Weights of a small image denoising autoencoder.
Model: 64-pixel images, encoder arch swin, encoder activation gelu, encoder moe top_k, encoder num experts 64, encoder patch size [4, 4], decoder norm groupnorm, decoder activation silu, decoder widths [32, 64, 128, 128].
Training: muon at rate 0.0016, 6200 steps, batches of 64.
Data: trained on fractals drawn by 1,000 iterated function systems, in grey, 2.7 epochs.
Rows from block 4 of the encoder of a small image denoising autoencoder, named by matrix and row number. Rows with one number belong to one neuron. Each number is 128 + 32 x the weight over its row's rms, rounded and kept within 0 to 255. All counts start at 0. Numbers have three digits each. After the name is the row's rms in percent of the matrix's.
After each neuron's rows are labels from the 100 images, of 14976, where the neuron reaches its highest value: "strongest on" is what is common among them. Only what is clearly more common there than usual is listed. The data: fractals drawn by 1,000 iterated function systems, in grey. In brackets: how many of the 100, against the usual share in percent.
# fc1: MLP up (encoder.blocks.4.mlp.fc1.weight, 384x96), inputs 0-95
# fc2: MLP down (encoder.blocks.4.mlp.fc2.weight, 96x384, transposed), outputs 0-95

fc1.151 095:143102084154111075132144185139163142146128185146143121096091135127134159094113108107124131143116094130100158168131156069089085156102195124128136154097152126172147180124101127082122191181056154143154059192114131081193163154153149121123105143116166156109147145142127173157161042113118130132
fc2.151 078:143106153149104109096142127159110135126090087123128147109151064134111097175117183125097197110139143138130108082127162234156096155126087156147135085152112185093148126108136139146130154117142072081159163111066161131158118132193172083106146115119115081140144099107151090157085222148122106145
strongest on: two maps (68 vs 25.6); sparse (68 vs 26.3)

fc1.381 068:092123131176155178106087150113109096116152121090132142083135120074123093108120132096112148116106174130074123204148111121158111130031139080114066149157109152091101110073156098079126148101114136150122091131157155159156081117103189109128154110104118096176128138128187169183129174085102121187
fc2.381 077:110146107176100107148132140074189190119114121118137116149036124189138147155126116132162104182102075159114156097118159148094114113216064114136082071075114149138128090119104114137126111184087147148084127143144114100139091146098084120108148198107139079131103131103085155106163111155161132133
strongest on: dark on light (72 vs 30.8)

fc1.152 097:128174165147136155163145124143110111087104157123126130055128109095106159108122128078112073148132127105176123108130129071105102154113127160112170175152117107128163091051148126156083144140190142121136117208120133162135148141126090187085078162133131116048189071124174103124167100148190108134
fc2.152 100:190088123113158125100127136122135121196154145134129084175147156176155068158139129134150176115153192140109117157100063132125177138170155133121123104097135139167121133115120166131156175054104135156124144047095143166098170120155139135069147117148154166198112149138114128060115157120071173087
strongest on: dense (45 vs 9.7)

fc1.366 051:094121093146084083106114101151126095090118143123120169150125060114091164141150138127127174096121150154130205097147121122150175141160111149111086063136099083044189172078146147144157112068119139153133123089114062123099114131131171091132077190096136095107055145123081118117129121154155127138
fc2.366 062:117133086100118117129185133118138198118135147144153097087149135128162124161123099192095095059171140165142144140068118098100067175133139139096119154074175106167109151151172157136138132120110139108135087175149190131109107067141076144139101067114096202129129123125160084142062097120136079140
strongest on: two maps (88 vs 25.6); sparse (88 vs 26.3)

fc1.143 103:054095160132123156124171108088197139134106069109125154128159147152153164118101131156121134168083175079143146128205095120118129135104151139163104091132084090123130179117146139151062178113117167133083075118086144066150140089117093049145075095150176080102107121125098151118109119117135114098
fc2.143 102:161132082125115080136096142114122144089111190137137141091094070113085086109155160143105145085160162204147060120101134119155125077111140127097090103089124156188123118163130144150150127116159065150148174145129150166072173119193147158091151100176142180166102105120144126151198142112071113116
strongest on: two maps (79 vs 25.6); dark on light (79 vs 30.8); sparse (77 vs 26.3)

fc1.220 091:093133196094123117135146153170114132180099108158120160087108114060088063164140129145118147092141176110141109120150047138109064102154174133156138112147131144141126154144074197088124120160139123146136187127094122139093104141085104150130161105091119162125130077125090033142114124069152100090
fc2.220 090:112141146153147152151076111118170129081131141146113108130179118153131127150127142099169103109141130145146080154122136153148156117113130150137069110112131107109113099112152120186152133082164135120167084113086218089098203137177130175092109150223123159100119129140190133064125102173092204165
strongest on: dense (27 vs 9.7)

fc1.83 081:098122163136177151137147118097159129100171056079083132108167101098168107116108148130154158105172090097065128116089124169124143087198163152144084122182107163136166124086161123131112127169202151097132150155165122157150105101136147097074148094168073105096145165171149103123107133150107142052
fc2.83 084:110136112140105124134109127174124149083184183154146120157117081125121109170169144187143067133095106155198139065077056124138117100100171119106155149120175141086133162111152135126170115121134144091137087124087120161111204081139085130147147140093145154126076144127181081190143162118097177162
strongest on: dense (39 vs 9.7)

fc1.161 087:155116159141180067129125136124083160106123145122161119161102126216090109129178093098115126144133118044136094144139127097178109112119116137119121115114104057122097170140135126115111181091121144109167123098138188102096095154094068136111169179107151065111140088091155111158104120227156133107
fc2.161 086:136180094157121161122108130171149133140164092063163095100133139124095100098155148097139148077167186146110095118156091113088138083078133116109172120112127195126123087125128143129165107117163171119058118133146107121091144170126125138066126123120129177194136136129108096096189085019125136172
strongest on: dark on light (100 vs 30.8); dense (40 vs 9.7)

fc1.332 094:125052137087100087093170106128142150156089169153126157085089190121127136136127122080122139071162142131127098180105066155169119097165176164100061091147105172105192109157152123167145151113173148146141198167144121121153128092135107174140203116125136144118145080139135111062119114111146114111
fc2.332 098:143153111105135213120093122118150097110134094106110105183208074130073115139137132149083079199141140135158162149143195120128127132081181088137129131130191096139103178093117141109111185199138123068123126085100123147060109136131132122126113167119119154183120131132138079122118127135093075149
strongest on: dense (30 vs 9.7)

fc1.354 083:095180174097143151148150107128167121103116148130124172125170109087054072096084120163097137107130162152086141080140165103170156076122126145204128108147098193158153149151198168146096123133141131089076130134137135123079131104206157148122157125118193147107094134124139113173156164085144096103
fc2.354 092:102137158170113111122092106141125118117091145119150091092069119103166183145172080131214091129134182109151064178138109130083079142143130084131132137076118126107078114118128131114189119107132147171142161133115191152185142142100186101158116134086162076165152139070142126090092097108106172163
strongest on: dark on light (88 vs 30.8); dense (33 vs 9.7)

fc1.183 092:084098064076136100086168019156084105108090113148132123153131096116093114171120137113107145102131098156168141147122110107098208122089128096104084125179120105176066115125147112161155098087175162173094114149107162133152115087075131180127145076137147090150134166111141123166109139135086154126
fc2.183 099:163153155143121116180152177127112109122094143090124131095141148117130146153167121150051170142141085118123123067156073157204069136150147156107116190170133115110150173158098091111102108111122077125154171106165141107134165172168133122145076119096106109061058120128176127116058134088142170138
strongest on: dense (31 vs 9.7)

fc1.223 089:120144155127120143093115088133114083097126116111157085165118131162107132099102135095144130129135047138051107140146179115131058117147120130114160143129106056050125088093118133134106154108116105098077086082088121114166152120156102178100136140087158117117130160078127070051120125124103222134
fc2.223 092:084155118146123137136090128133127194166064109143138093080169126100113110102122158165105114134129135106122158138097076111140146119091056170141117092114153190146099140144063133159185130081132164087158126117100162120166153082128175126090077136131141156191086124071189128188172152130073142118
strongest on: dense (31 vs 9.7)

fc1.43 088:168103146152195127121128128154118062118174105101117137107110102090115201116158172153140066189180152096143078137109122075156113180092138141158089117117158121169139071078147080106106179117138149104189129137149140158158166104133121114101131097150080076160166136140157127121140138124137096042
fc2.43 083:132112163092109100135182106116120130115123108140190112158195121178120068090137125112188127099141108099144122126145103073113121148116145080101208137131157125090138147136168162088173112143112124084108044078109115114100137060139094138085080108090159209159110129135104101126128183153129176115
strongest on: dense (72 vs 9.7)

fc1.324 068:106144152150093132141137143126121172146142160122112107112133114115156086073100191152132153095142108072077141137061161164090150054211066198134177106121142159133141120107122110137137105151086122088137128127131152144139112048104159150121112216173138090114129105143110125117154152176102191120
fc2.324 078:148170063150153152092128052084121118180101096120179160112144170105123165173109060105121103129133193112105087147123119109172186174098117092136100136092153138145136107171081075119144108145183122141089140106120091149124130159133129104104171078149128159126072204155148124143128113116142054109
strongest on: dense (34 vs 9.7)

fc1.107 063:157189102133147176096106122121095151142153157092172144142086195147099164109154134114147136041091181175109148174154179092137135105109103100095100103127146143137152151175087129117100090060095087094098152148152146117074164077205123152148126103134095114144146124120132203159112115093141143151
fc2.107 060:132101159104088106142165176143148110191138091152115133128147094145161113074058101098117140123175148097110169111129098092118192156133127105150175183138118149128048141099094135113194123138065165134150153083116117083179065169128089136064161149086100086138116138082141144158131145142147104161
strongest on: dark on light (100 vs 30.8)

fc1.259 089:222164153129168079102095078081139165159092107136121152103057137122098113148133181134141153115104114160174177165115124075169152115097115118141152187154115139146181191193141155144095137120134105103123100127124142146157111186111156070085154083131097090095151141125109143146173146104146175094
fc2.259 085:101121124127117125115149166124107127196177163160126109154117130084181093111049084071080118159112101120151173131072147187144196158137095106121175104113209153131131102104126092092118125137131180143079123118113097124122127088056092167145093150120148147203102120132122106112096138160102080127
strongest on: dense (30 vs 9.7)

fc1.61 059:136119154077116160186163140112147073120160190134164113132069107175138137149128098183070140111118102133166095190151142142099096130083167115116067081093126126119117092129075080117107151133125095120119032135118174089155121147153120105147125101083157128115148137111180125050087139094114165160
fc2.61 057:106103113119127070085122062100129155090104099118108109093094099124166113143123117072106146164126132144124170141149155107164129177209103148149088134133065185130111150111133136139149111184183148075129150116124113127095109210123155100151169166151110118082122064177067200164140121139166135127
strongest on: sparse (61 vs 26.3); two maps (56 vs 25.6)

fc1.262 111:089165099129146134107073193109131138111139125080098153143071078131121137114138157126131129091092128081128149138114115135148133157096152140073168103094105180158092126076090175117095124161082101176140108095124108081144119140144188107087170111048096119122199134127116062130077169179086092107
fc2.262 087:150064114092062115116140086147129168155088136116126129154132126105109184123139146192140127156119135185119120199122113149112091112150070137115112188146120052058142158164209132148118130126092116161119152106098091131101078140113140097178106145114184123136111106092148202187094108119131124097
strongest on: dark on light (88 vs 30.8); two maps (67 vs 25.6); sparse (65 vs 26.3)

fc1.4 121:133128163144124094120153124093160116040079178152152116119143114142120106080163157111093144091172150106133121144107170142153108121136213176146099154128091082111119076069118105131159136131161127132136165059136127118104143197083148143120073066063149095144142154099095128143071142156159079096
fc2.4 112:124100155125051113083136098142149150065082071091116120114131140137135143092143147156150131193132144141099093101181148145141148115113158122170114130098094119130094127106096104110124076166124122132116148083185125096031137174135160198139150141053117106121176163095091192125172152132171137160
strongest on: two maps (71 vs 25.6); sparse (69 vs 26.3)

fc1.369 118:142083113120118143083102134070156176139138126139125164056115157064091092167115081146132126160132164149121073125168145133114120085171178116158117159149154166122107152108160118179101138128169125174100173153146156186147125167184081127156154149175089189140231123121148118120150161120118106101
fc2.369 123:091163148139147187170118162106120160128120155116135102159150098179133151115202193136110057102172096124118197140135103096147125127196090163110164111149077159144127148172123156125110149156121167143084128093097155110133114071082185190121106153153148110090155155100130134056092106142137080142
strongest on: dense (25 vs 9.7)

fc1.102 123:134124124142120064164142163081141110102123096089158189130075136158130141130119079174138147080161153116162119068153081140084134145143178116141103076136109141102197160134101130155129152144120162116138031110125160082150155129094129141180152060066167143142141117098119160144101127054140173119
fc2.102 108:135152133147141102112131078088153115104124148170164121096082147059171150119136119108124193158057129093091149121134163186182145153131111125177140064075121092134161093132146116156072056141162119078099167143145095152168114151136133109102155132116088136069140056141078166122126119168128161159
strongest on: dense (39 vs 9.7)

fc1.197 111:142143070130155117098130079101126177179166113112121097146103135108101120086206125160173204114139118127111127092136172081149121153114168093147154156075109124080100142138142132124144056130111181146118103055114184143108182085112129129141107171171137150124117090188157106133101112187094079135
fc2.197 083:122125119126111093106184123132103061092175137143208132080093130123158105132139140113091075137106197045193135117133066135102126124169142112084132158133119162178119106113142126088144135117102073111177153136135114120098137092118083154119196183124185121123129118159125147119121132041115118085
strongest on: dense (27 vs 9.7)

fc1.271 087:178144165098127114157145097122101055104103146138135163162133067111125128094129196083099102086091168191113149135120194146173082113087167143117095130150142127115102111063139100108142113193115054143083140085095127096100121136153168110161100043098166141146153146139099133117118165162142143126
fc2.271 085:126099127143051132151180064076166144095144111123155104136092080174171153154110155127173098153185109131128166138161148108089098151118145174170114100108089096139108088148127111131118151163138165208123163138177163115103148178147195165143155112046127083155119104099093142094121127109108084124
strongest on: sparse (99 vs 26.3); two maps (98 vs 25.6)

fc1.28 134:119111153168102136118094131109143153115145129099142155155083152114142165160145157103114155143085081140160168153137142152105115138083105077185134155124051110143111153217166113121070116108104084146131219083144099138124148127134137144122103156159085096164122173200082162151129165151079184085
fc2.28 126:134120139116119185098122131123094202175169067131099119164145095123159174102142141139084122179137151106123193105116160146128114123173149126083129187135159132134089165155073111092104194206093158124071149078138162072143093163125144122106094142116114086074152121094151087117101129120114070142
strongest on: dark on light (93 vs 30.8)

fc1.50 075:134140124123112158138139165103172128110076179203100169186105122109127092143144153145118128145098158087168152197133176140138075155148170115111160143095114131151095071115139115111077155197126093128174084181103143132193148143107150129126087071095185105154115174154090118126155162136125062113
fc2.50 069:111109152115143153142159070134154129082121094099161148113144059190123199139100186105120126188166124153135078120139156153171078113147135184197102152103096153105129201140162121075152106131151142104116148101090142065098062157204156132126111113110133143133145103141114158162110119165107090123
strongest on: sparse (100 vs 26.3); two maps (96 vs 25.6)

fc1.26 115:105090126154111169071107072169118160140109177115126150116090144105154090119118076158121144150114159116072061114107138107112166106164155160157111128160152097153110139082126073166070106116161103197161119142123123130115088128148051087154111160188133158131151054136144086103112206127166123134
fc2.26 116:107113160151145163102140111042072142131169114114153056160140126173142144134110174130091142125194115140135234124145142171099143141156104128150155120146124149141099146179052133146076177163089162129080153069088137110133099170110122153100130106111126091072141141113140103092099099143137089103
strongest on: dark on light (78 vs 30.8)

fc1.96 086:173117071205148142095133152080085062097135111144181138114079074129129095105120135137137134107074119086138117098120159146097144059079155143121095111143100112187111071146126169066149142131125095135145104184118133050118120108140123121153156128090091155107202088138108110152138106121163118183
fc2.96 094:110108107163080082096100169177105161143121111106165081101176163137137121152169121081064111148152084148109116091178122210146148143131082114103100091138123158142172126141114155155105114169144147097122108120210095148076149112087135152129155097169139089065124116122094161131141197183175126150
strongest on: dense (42 vs 9.7)

fc1.187 075:096108128140183130096089118167046140101146015067131101155144114150142117124164122155116093173101090097173079144138131140135107111107115151078086040133161157078141092083137134120111180149094125164172108108132113169124114100159145126120093139144079119159127149142142087102103136179092159129
fc2.187 076:130154134107182127122139104112188132157128145095128082166143118078104143139102068099130140157143121145070101172078081120152148149168078141179183143157173067166130146120111168126150134136147130091087125189126194098146125134108155074130137109118177200110163118162105133138174121126144053066
strongest on: dense (67 vs 9.7)

fc1.153 106:083139162143171123189181123091121164174116147071127094088186135154149083092159106152140136129094089087077099084131120171117156028158136171138075146150143171137160136172163109115102142107087162080136135128112161155145118174204152146122101140154109113136129114068113135112142170161096123111
fc2.153 110:100153064135152143145101137155147103082158142108177080103048174160076151143146117134128083088088173134111121195133104094136087167145106095118118143108107122175105180130136124110172144147135087109031138140124080140135114121133160095112150149059153157200117189126095182141115148131135115140
strongest on: dense (29 vs 9.7)

fc1.316 144:149163140087113088110078183065130125095191104169108131112168152192176175112102122161127159099163153122143184120120151146119151104142167111091158113133160143136143115138125108148107100106086167147123111068157071134114117121157172096138159122081126148109153100108151068076099164211096141053
fc2.316 162:104139097100098120094137070102158153125146189164172137126114088108165115100144121141189148107126172180123122164116091081134141175144144142115177166103107106105144126157156117085130145118117151143100146134140091149184109179154090074154076161095112153135129180118113132207091048082105145050
strongest on: dense (47 vs 9.7)

fc1.203 101:144150114122069135090086077141145148138133152146162092158082063155131104156158062111101149191119109145114131113188168146122130157082139079128164122109115067114162057042148131131096097091139119085149104138126109082174120123142136152152093125156098106103089107129069145192091119119159160169
fc2.203 113:116147067173167141131067090131189132104141147134142124160081140136118117146097116126181086071091168139120147220114163132110140103123129105150106101120155177139090130182173127094119099093081120101073182139131112082125100134112142095070182149075138146169163189113102147135132141177089130086
strongest on: dense (27 vs 9.7)

fc1.126 112:167126150093127180093121145111148129156098139148118142167117108156151054136098129146087123157143156079122145207154178135172096114153138123121130157071114134080105156094129134162096133194114067143182095104113131072151157104130167091107079092113147078159127139210071154116169107109071116123
fc2.126 108:122075135151088118145123078103156143157072150124135125103128096162168164090138205175189106167113149134164120114114115119163103120131172157178110124069130145136155151104146099075073115077145154119113167150101121104128165175205168105072162118147115134148117058069091141136155114098083090110
strongest on: sparse (91 vs 26.3); two maps (90 vs 25.6)

fc1.3 098:096095162126153124172167154164141193091102107092039104111113088051161138160158185163110073111135144094150143132110076124120132109109174160115078121119105140132091099154157132081152141132111168088116172151151118131110038134111108093159137152155134153169137159157108133127190155164069143131
fc2.3 101:162130055163140134133109114130222082129165118098129115134127101178104183154098171128120153061111105179093102177123170146152093174153146082168111131135171133103132146093060133105114102164122092150126130135090161141166121108197174099095099076123148127151148180062099129115117169146130139119
strongest on: dense (34 vs 9.7)

fc1.289 132:114160126140168072119211107118097089098165102126114129106166146123115110134035135053134115114091140111122121146091149115170110078131122135164124124191097159157078086178076127102121165159130132163186176112079100108187145092129077115108085125110090131151096160162130153120157143116174088146
fc2.289 150:140129072098119159073090094111158249149148115200079110119119125125143219107105109134102142105098095158129175129131188123082139158171147123092190097111110108107135145101145147152100128137143109076171136175146110102097132121058114167153122143153147129145135112134128170180164133133139092146
strongest on: dense (25 vs 9.7)

fc1.247 067:133106193134161150119125132077101160084173162215153054163162049114103190159145131120132139174123133154096161071135125100167089144095123136080128088192112094142163086148129107148095158144143102128137098126105156157097133070135099122060167145137122167096107119150111097107164141126130148091
fc2.247 088:116097105114141131133113124169111058169145103103145144096160157093086087122119106132160097128153176140191117163104097044101129163148185140116108197119174153110131124111184121114181175105122105108188106103089132133161144116172150157057092097126137115119113063106126049110077136120101118110
strongest on: dense (78 vs 9.7)

fc1.108 082:154153201164120129097117168086166107071155166190150147156146088107104117097124140072136154121107192107170142132090137114145109098091199153093043129105090067110115153114155154109070143145120164065104130131080122103165198122097123135137131129118104132127164146099153172159100107121093134096
fc2.108 078:100119159102197107182180134129190112133137080135194127100167148143115147084163137183173208105105161117127068146099145145104105159132108113190114141144127112093140080138066142119133078149097097122165115119155132084078089123121101148136120051071158068124135120140142106160161127139147118163
strongest on: sparse (73 vs 26.3); two maps (68 vs 25.6)

fc1.30 108:115117112192145064152130134079063148101117123138094088126151095128138089108177169129123127143059179131149180128136080159104163113072189148108078150093160064139075172148167115105124078120117122126122113159167134165097070097130130074137137135164181152133186145119169113131112112121078142108
fc2.30 103:156150130165089139108119106103173147181135055111137162094142101168123219125109075121113116109134075089140115156170156088135102145190131103150152123123133133083112117123070129138111100103176082072175221150120173113135145114111143169064120159133138148156113115051140146107140105094157147139
strongest on: dense (40 vs 9.7)

fc1.38 147:112153156070112085170186094095126152045173125091119132100138153094114123111060109104143115127142099073136157104100149108160086105158093118120106104121133155115126072183133106109163130087104156181146149071071098129204112126104098132085158116096152046151131115108137182088150131100126104148
fc2.38 161:164113140092119137100124126095164123169110093178035169103063087188144209128091166138103164113101121103137137192129125085132091131183177109156154129098121125144136126124130140089099101125126092074164167151072155137115110143127111143147124155113095150131134097038142136176137132114123069173
strongest on: dark on light (62 vs 30.8); dense (31 vs 9.7)

fc1.80 082:188112164129141100162140129093225120112122203166081155144141131180133097133117181111138125159138178063138112186100133144162095151207144093108107165118120099063125126100163127110073130219176092131130148165139158119146087139137150128140134113098126105106148143137135109119127109151106165076
fc2.80 076:095094074190133122119157110136147169094086147087148164077151085197117103118193140185151146116097141135135107085151127128117164136095160187148160142122168083113109125065148060077132133069121142094120148111197115134128191148134137131125130116100102087173153115105054159153127148097130093114
strongest on: sparse (74 vs 26.3); two maps (73 vs 25.6)

fc1.94 067:130109136125175154121079100161071136120131093118091149142164134087104144179136124161114108130089168106124124125119096179110052172066131107142094072084142136155157109120165156123143130148113074117210098152107128173113136038132128125134170089102065127127144123203127082091172160171120138111
fc2.94 065:134116071153145117159138129125115096118174144147159061132181067121118093132118117073168116134176101134117067117143135085146158115166150086125168088194127173110147137123095132184130122058145135069143059072107154103134144110125154125122118149193193160117097103132174128076093138148083133097
strongest on: dense (84 vs 9.7)

fc1.16 085:133096143204133168154142142076156094123123072126108179135146178144107113107120148117143094166163089106091133108091214090144172157147170168104122143161122132135110140140084175114084109132119113128183164180134113106137108146109169119049108136122109146152187153150221133191130126146104152095
fc2.16 098:160114155093140138151135099136128123070051149125128122157125115140128118103171146132150115171151118127130068089183063163096136067094125122124117146116157101120092154123140119161140167149133154180088041118131164113077159130156094137169185117214098116108064125183086116080119122168119139176
strongest on: dark on light (82 vs 30.8)

fc1.174 054:137128058087108124137144063117071190163196106077178105115122109152095193144144148193134162152118078118133140132129115118177125096144109108114175167144139129100080169149159123102121119108149147126140107110072150145176042123100096185159090144108094139151095126081075162127124143110128172134
fc2.174 061:126156117157132172097147097085105093112121146106070108117140119109179160166105086105146104058077120108135155184080134161198209163129112160164119106124121068191214115127130143111111115178129119127112164133147145115154146115144164097205152095135155134114137125131128136143126133115180049121
strongest on: dense (35 vs 9.7)

fc1.378 128:158077167115137070121134132114125133129122205147141101148118116050135120085135125114129182146089128113168157126113128102104079160124128173105129078112137161123120143146118155110086140148099081169185110161124115067215124145122113137154040146090142148147167178155167163158138072071102155090
fc2.378 127:132101159066135135150170111113146121120140075098093121149110102143129181161096147171142131105127155104156120096079127138138110134135202157171120167083151108137158123104116126064199151139177112057158091110076228098157174101162145130118138078124133142140094065120164123174123134142126077157
strongest on: two maps (78 vs 25.6); sparse (73 vs 26.3)

fc1.49 115:131090127135092119060148135093127114129174098134075127156097114141159190116091119152123090164160101106194115072101158083087183105093160153134125115123161104107102188192101154164147095060105093120088101053157095166105162154100094125145110162132135147136132123131079130098142186156091127093
fc2.49 117:097146108169069121147098097130142189149105165082160144104165177148084123113096120099141132084124147173090120209133121177115080195142122106132104151105151159115163150103157112040154155134092133147159126134146118114142110126129133044138151129069094085143109162164120105154047157142158124098
strongest on: dense (40 vs 9.7)

fc1.296 078:123170124116107123082145101165131134111146161091159198161200143092136098128145146150101120135117160106082129204171086138150191125099085113165098136120121151104157153133119099085099053114183142134056083102135139146220121168153168137124172138091127116149120132111105146168118181133083103105
fc2.296 076:176094100114081171160099162107126142119129105144131135131065157135192139161120153174128149124143149148153124080090173144077050110179218157120136082155112118159115136128185163121141153125045186100115153086105095138131131113091100128139081160127114134111142135174094125118169070172142108160
strongest on: two maps (52 vs 25.6)

fc1.343 113:156161097111111056126150136069056118125106174111174099101148146153143152140107115088162169131140135102065101119154134125153132177099081095125180173136127175126139148067133107146115160102076121082120159094118104104163189106198138161148119155124139125119078153063098155181126142160146184094
fc2.343 114:128094131172167148127107118172166134152189101142127153123115090137081141114164097124115163121113097163147189139131132187092079072090111123107097152099128156133129175116119115079172126159179130140135062100146168161121109038127179118133151092057101130194173151141133071124121160165109097164
strongest on: dense (25 vs 9.7)

fc1.266 070:051140134137074073117102135098144159156132097098070129145121128095161062140119161165075123114152104097123156141118076183100094107144091114129124101127103170123143167169134155167173093188098078133180151112093100118136121106162201132104113119128093090130149109160155162172123057160170117077
fc2.266 068:135134118167155130141127149112112108104177190134140105101177127087107115168170202144213079122155128095163183088197065131133147115088130132154091109095158152123136125087136188123106168094128176165128121123128128107120114123068044110096168143107145151167082121090117080143110141128091132090
strongest on: dense (66 vs 9.7)

fc1.71 081:145127095162144173109085155151093201117091117076190103071116088160139100134128109088079139135137097076126084136173144099139152087123163119113161099065089097131123110089131082128120144071108127066116191123047120128187089136117163160090139122127122138135160174094112100134171123133085155135
fc2.71 087:125166171121086105141152067080144141152177127182139204131120128123113134083113108134173124122121143120000158102110091141128136113160098160166144093216115148172106143101103104146152105120142114156128127150102121141136179084132134082078128125098164180176113133099071115133111117147133171106
strongest on: dense (49 vs 9.7)

fc1.37 097:165135131156093141099153169089070144123115138095163114097118097171135156187105123126095127129128156096091119169155071073170113139160101106105091105168150093128047124070129146148154091126118122140132129149106073161148206091072091165151152128080181153116136091093174084175131120127170173146
fc2.37 086:063154134127162120158053119202109068124112121176138112167188139087148093137158123081130117138163113099122141108095126068079136101077133122071183140109122120106161117123105104169132150100147128132106172120176151148124111120175149131112064173145126165168138139155081155074150088132061177107
strongest on: dark on light (68 vs 30.8); dense (44 vs 9.7)